config.yaml
gain_aug_db: 10
noise_aug: 0.002
n_mels: 64
hop_length: 160
spec_augment: true
arch: "resnext"
norm: "batchnorm"
depths: [2, 4, 4]
kernel_size: 3
am_softmax_scale: 30
max_grad_norm: 1.0
weight_decay: 0.03
Rows from block 6 of a small audio embedding model, named by matrix and row number. Rows with one number belong to one channel. Each number is 50 + 12 x the weight over its row's rms, rounded and kept within 0 to 99. All counts start at 0.
Before each channel's rows are labels from the 100 clips, of 14848, where the channel reaches its highest value: "peak in band" is the frequency band that holds the peak. Only what is clearly more common there than usual is listed. The data: struck, bounced, scraped and rolled objects made by modal synthesis. In brackets: how many of the 100.
# convs1: grouped (4 groups) 3x3 conv, stride 2 (model.blocks.6.convs.1.weight, 256x64x3x3, each kernel summed), inputs within the group 0-63
# convs2: expand pointwise conv (model.blocks.6.convs.2.weight, 512x256x1x1, transposed), outputs 0-102

peak in band: 250 to 500 Hz (99)
convs1.231:52 61 64 25 50 42 39 48 30 53 50 51 38 36 35 29 70 44 50 32 46 45 48 38 42 40 46 44 46 35 51 57 61 44 40 49 47 50 35 36 42 40 71 67 46 49 35 35 46 70 75 37 44 41 67 49 52 52 82 49 45 36 40 34
convs2.231:48 57 28 55 29 48 53 51 55 34 41 47 58 48 33 31 57 37 51 22 37 25 25 40 49 55 41 55 42 49 45 46 47 69 47 65 54 70 51 52 41 49 45 49 58 29 26 45 56 53 43 71 50 39 29 46 39 49 41 55 31 49 45 26 28 65 41 56 38 48 44 49 53 71 45 43 38 44 44 42 58 45 52 26 43 53 40 47 65 45 49 60 38 32 50 49 58 39 28 43 57 24 30

peak in band: 1000 to 2000 Hz (87)
convs1.137:58 62 59 40 48 57 65 62 31 67 49 28 56 59 39 60 49 43 67 49 49 39 56 38 28 55 56 54 56 26 51 41 26 61 68 33 58 38 62 62 52 49 43 56 29 54 53 36 35 43 58 22 52 59 55 47 36 42 52 36 28 56 36 59
convs2.137:53 23 40 51 33 57 56 62 62 44 70 46 54 43 36 64 51 64 48 44 43 58 57 52 61 60 78 33 48 63 43 83 50 52 50 41 55 49 61 57 61 39 15 54 53 69 62 42 50 54 56 56 58 51 66 69 59 27 61 43 44 57 48 58 63 69 74 60 68 63 67 61 59 52 64 57 46 58 59 49 64 47 63 50 49 68 54 55 49 46 63 66 54 40 66 44 65 65 12 46 73 62 31

peak in band: 250 to 500 Hz (100)
convs1.0:47 51 42 30 50 44 46 57 32 50 47 28 48 29 47 30 34 39 44 33 30 31 48 58 48 51 41 55 64 32 62 35 55 35 50 44 52 47 40 54 59 39 27 67 25 54 42 49 44 35 40 63 33 36 59 55 64 34 39 36 46 58 31 45
convs2.0:54 48 48 57 51 21 43 43 47 47 42 57 45 73 55 51 38 45 51 47 50 33 37 43 45 49 36 65 35 41 27 36 27 42 47 46 34 59 44 41 44 13 60 34 59 28 23 69 42 55 32 40 50 37 54 37 51 61 40 58 54 34 35 26 53 46 41 41 43 44 29 50 42 39 40 38 52 48 42 42 64 23 39 40 27 42 49 45 46 31 38 41 46 47 45 57 33 53 59 63 26 21 56

peak in band: 250 to 500 Hz (51)
convs1.101:24 45 52 53 47 42 49 43 31 46 22 52 23 44 52 49 27 45 46 49 35 27 47 39 26 37 55 46 35 63 50 65 48 61 50 40 56 49 46 45 27 54 50 44 50 42 45 56 40 65 50 35 60 23 47 66 50 74 46 42 57 35 50 47
convs2.101:40 59 39 48 41 48 54 75 55 56 40 28 66 26 48 30 50 38 42 29 46 57 60 59 67 47 56 51 54 62 77 47 52 45 47 72 58 56 44 72 41 57 51 42 66 60 57 29 60 80 39 44 61 45 42 53 42 51 49 43 45 37 42 34 38 51 48 77 51 66 58 48 57 40 40 58 45 39 38 64 66 53 59 41 45 52 80 65 37 40 61 52 40 55 64 35 52 42 43 28 46 60 49

peak in band: 1000 to 2000 Hz (100)
convs1.234:30 60 35 51 57 63 61 51 48 68 27 25 44 53 42 56 32 57 53 48 61 29 50 40 29 33 46 56 57 45 70 30 33 65 65 54 55 58 44 42 65 68 50 53 65 33 36 56 63 55 31 44 60 52 42 57 58 31 60 58 63 45 43 55
convs2.234:61 28 41 47 38 58 66 43 49 41 78 59 47 52 45 65 51 78 51 54 50 59 55 41 44 63 52 39 48 43 50 70 35 56 54 26 51 54 60 43 66 52 43 65 47 68 62 53 40 45 70 58 52 53 81 49 68 42 51 49 56 49 65 58 75 58 63 48 48 41 61 62 43 59 73 57 58 64 61 48 57 48 50 56 45 54 44 43 60 31 59 66 54 44 59 58 45 82 30 56 74 63 40

peak in band: 250 to 500 Hz (100)
convs1.55:49 52 44 33 55 34 47 53 39 62 45 40 52 45 56 41 44 37 44 53 70 43 57 42 50 52 22 32 42 36 41 30 44 36 45 56 39 45 47 63 35 31 43 53 67 42 54 35 58 29 25 46 33 37 60 39 37 69 38 67 56 56 28 38
convs2.55:47 45 53 57 56 70 47 68 49 49 50 18 71 21 54 19 43 53 24 40 51 48 43 51 76 37 58 44 44 67 45 52 58 47 43 66 68 55 46 70 33 37 55 33 58 50 46 22 64 58 45 47 53 38 52 61 49 55 53 23 53 47 43 38 47 60 43 68 47 68 50 37 68 43 48 47 57 28 53 49 62 54 55 42 57 62 56 81 32 47 58 45 48 51 57 34 49 49 53 41 38 44 54

peak in band: 4000 to 8000 Hz (62)
convs1.161:43 44 39 45 53 46 38 66 47 47 35 60 35 53 42 40 39 42 23 49 59 58 57 42 47 50 51 35 40 66 26 43 53 34 40 48 52 53 45 53 37 24 65 45 47 40 35 43 39 34 30 50 45 26 57 30 38 38 48 36 62 68 49 21
convs2.161:59 42 63 54 63 37 45 34 41 48 37 58 45 69 59 61 50 36 65 51 59 47 50 47 35 47 28 65 48 31 41 32 37 39 55 39 40 43 41 29 47 27 57 39 32 48 49 70 39 39 38 42 51 61 35 28 33 51 37 70 59 42 43 42 40 46 42 30 30 32 44 44 32 38 36 44 68 47 35 47 58 43 43 47 38 39 35 34 47 28 45 38 32 48 48 53 37 35 59 58 23 46 55

peak in band: 250 to 500 Hz (100)
convs1.47:63 52 62 60 53 54 61 47 33 47 39 55 56 48 43 46 68 60 61 45 59 45 44 40 00 54 57 32 42 40 50 64 25 45 62 37 51 58 65 43 42 41 42 64 46 41 34 53 50 63 49 38 55 64 68 37 36 44 68 50 47 52 54 64
convs2.47:51 42 33 39 34 58 56 50 28 43 39 38 60 45 34 47 66 46 62 32 40 67 68 47 50 58 42 53 73 45 41 50 38 34 41 46 52 53 27 48 41 28 29 56 70 63 75 49 50 55 40 37 68 60 42 48 45 30 42 60 38 44 40 41 37 40 71 47 42 45 70 43 44 32 41 82 38 46 40 45 65 56 65 38 54 38 72 48 38 44 76 41 42 39 69 51 53 42 33 35 54 67 38

peak in band: 4000 to 8000 Hz (73)
convs1.155:47 48 32 46 53 46 27 56 47 37 38 57 38 49 41 44 39 44 27 45 50 54 56 42 44 54 49 35 44 60 26 38 53 28 33 51 47 48 49 46 39 26 66 49 49 32 29 40 45 34 40 48 49 20 51 31 39 37 44 40 56 57 46 20
convs2.155:62 40 62 59 61 36 52 33 49 51 44 77 60 72 59 65 59 43 69 50 59 43 43 51 32 44 28 64 44 30 41 34 33 57 56 47 33 48 54 34 60 46 50 63 25 41 41 78 46 34 46 57 49 60 34 24 42 49 40 71 61 48 51 37 38 49 40 31 36 31 44 52 35 59 41 47 62 65 46 43 59 57 44 37 41 44 35 33 62 31 48 48 43 49 48 60 38 39 48 62 37 39 58

peak in band: 4000 to 8000 Hz (90)
convs1.42:58 41 40 48 31 39 41 27 55 34 60 49 31 53 28 64 35 49 47 71 48 51 33 36 48 35 48 31 43 53 18 47 43 52 40 66 38 48 56 32 32 54 66 51 48 40 69 27 50 47 53 39 49 49 47 46 52 46 42 37 29 34 51 47
convs2.42:40 36 57 53 50 57 50 56 62 55 67 33 69 22 62 36 43 58 24 45 64 27 25 32 60 37 56 38 29 56 36 66 44 59 62 53 59 49 52 54 53 43 54 52 50 29 26 27 45 62 51 63 29 28 58 59 61 49 38 25 66 57 42 45 53 65 36 53 34 57 27 56 56 57 52 28 49 45 58 48 55 42 39 52 51 62 51 61 52 51 38 65 55 64 41 33 68 54 52 49 71 23 54

peak in band: 2000 to 4000 Hz (59)
convs1.163:50 62 65 39 31 57 67 28 46 63 50 32 50 58 37 58 40 48 67 38 44 29 37 45 36 51 36 51 45 27 49 37 40 63 74 46 34 36 66 53 50 51 50 55 40 39 49 37 42 40 67 33 48 62 48 43 43 35 42 35 26 43 53 67
convs2.163:65 38 35 55 28 55 77 56 75 52 73 52 65 47 38 46 63 60 55 48 46 56 49 60 53 41 80 48 58 62 34 64 57 77 54 43 41 52 66 57 62 47 19 63 43 58 51 49 53 39 67 75 66 57 53 63 60 25 60 53 37 70 66 54 57 74 76 46 72 58 70 63 58 70 68 54 38 59 61 43 54 54 67 49 49 67 47 51 59 63 60 73 54 51 67 57 69 53 19 35 65 51 40

peak in band: 2000 to 4000 Hz (97)
convs1.186:43 41 56 51 46 42 55 31 39 57 52 46 45 44 43 41 40 46 54 24 20 32 42 35 39 37 34 63 41 47 46 37 34 55 58 35 34 49 46 41 63 46 46 44 34 70 71 41 35 43 52 40 40 67 31 45 40 44 35 41 44 20 43 45
convs2.186:63 47 61 49 64 58 48 56 61 41 59 47 59 34 51 54 66 56 49 45 52 45 33 43 67 49 57 51 53 69 38 76 57 67 48 55 48 52 71 54 70 28 62 59 56 40 34 37 59 36 49 68 42 59 48 66 45 61 78 55 54 67 36 65 38 72 55 54 61 61 52 67 90 67 52 46 62 63 55 36 52 37 61 40 53 76 56 72 65 65 47 53 53 45 46 59 71 59 59 52 65 39 49

peak in band: 1000 to 2000 Hz (99)
convs1.212:69 46 43 70 53 42 43 51 71 44 67 64 71 61 69 65 45 54 56 70 53 66 52 70 67 68 45 49 52 74 48 50 47 53 44 54 46 49 72 72 60 56 47 46 48 69 67 51 41 48 47 72 44 49 51 45 48 59 40 44 45 71 72 57
convs2.212:56 50 63 42 55 44 59 46 44 71 47 38 25 33 60 52 39 42 46 39 78 52 51 70 44 25 44 42 42 49 47 44 36 46 71 49 40 49 27 48 41 52 60 48 50 47 49 34 52 46 41 48 56 37 41 48 44 53 52 40 68 42 44 42 42 49 38 47 62 46 42 27 55 45 40 47 79 35 42 59 36 52 45 41 48 47 51 46 44 48 51 49 41 75 61 53 37 40 51 38 49 42 57

peak in band: 1000 to 2000 Hz (67)
convs1.226:42 36 52 45 31 27 30 39 47 27 45 43 49 65 47 49 44 27 29 48 33 44 52 47 42 43 30 28 28 48 52 35 38 44 27 34 38 34 49 50 56 55 51 42 40 46 44 32 28 50 49 51 34 54 34 41 43 43 46 38 40 47 50 64
convs2.226:57 54 50 49 63 86 53 53 41 41 55 29 69 37 45 18 51 51 37 45 51 51 39 48 60 28 53 53 50 54 65 46 66 48 38 67 91 59 38 52 29 51 54 38 43 41 40 43 72 43 43 53 48 50 52 47 52 68 53 48 49 68 39 57 46 59 59 56 39 55 46 38 62 44 52 44 55 30 55 60 59 55 46 42 89 57 52 67 34 78 48 34 56 44 46 45 49 43 57 39 44 39 40

peak in band: 250 to 500 Hz (96)
convs1.38:58 57 59 51 63 27 75 60 56 57 60 58 83 60 56 54 47 63 60 53 58 61 52 63 33 66 46 34 53 57 41 47 60 55 54 77 34 77 71 55 49 58 59 61 41 66 67 42 59 51 37 32 53 55 58 56 54 54 39 64 60 49 54 56
convs2.38:62 74 40 59 40 46 58 53 41 52 44 46 55 47 48 49 61 35 55 26 50 61 66 58 51 60 41 62 64 50 67 34 30 51 49 49 54 71 48 49 46 52 53 47 70 64 61 47 42 65 37 45 68 44 38 45 45 54 54 59 49 41 40 30 36 50 57 66 56 45 64 57 54 49 44 67 53 50 44 88 64 62 64 30 46 45 71 50 41 45 65 48 53 53 76 60 52 30 43 35 42 64 45

peak in band: 2000 to 4000 Hz (67)
convs1.3:32 40 62 46 52 28 29 53 59 73 55 50 47 63 55 67 47 50 67 76 56 62 54 53 52 43 44 41 50 56 41 44 55 53 55 41 33 33 39 72 47 53 48 62 57 46 49 33 75 44 37 40 41 51 71 49 50 70 32 78 51 62 48 62
convs2.3:54 50 39 68 37 47 57 60 74 38 60 46 69 49 40 73 57 49 52 51 42 47 38 43 64 51 72 47 53 70 42 78 56 71 46 34 44 62 73 57 64 57 43 55 60 43 34 45 41 49 51 68 46 49 60 75 56 54 57 53 48 53 58 69 60 84 69 63 62 67 54 70 63 65 57 42 59 58 54 59 59 44 62 53 37 74 53 62 51 46 49 75 55 33 51 55 81 61 36 53 62 42 37

peak in band: 250 to 500 Hz (100)
convs1.69:25 56 65 61 46 31 45 33 34 61 21 45 26 80 75 70 31 53 58 61 56 46 67 55 45 55 62 50 46 58 60 53 50 50 62 30 39 44 45 56 44 51 33 53 44 52 65 47 46 48 45 32 47 43 42 63 43 61 44 57 46 47 54 40
convs2.69:64 63 29 68 25 46 40 51 46 37 42 44 59 56 38 46 47 39 41 28 39 31 26 39 47 48 44 52 36 46 56 42 42 51 40 50 50 90 59 46 44 46 48 35 52 27 15 51 44 57 34 48 47 28 32 44 37 60 43 50 40 46 40 35 31 54 39 59 40 49 40 56 43 48 38 37 44 39 41 64 57 70 39 37 49 45 62 44 44 53 42 45 46 36 60 58 53 38 39 39 39 28 38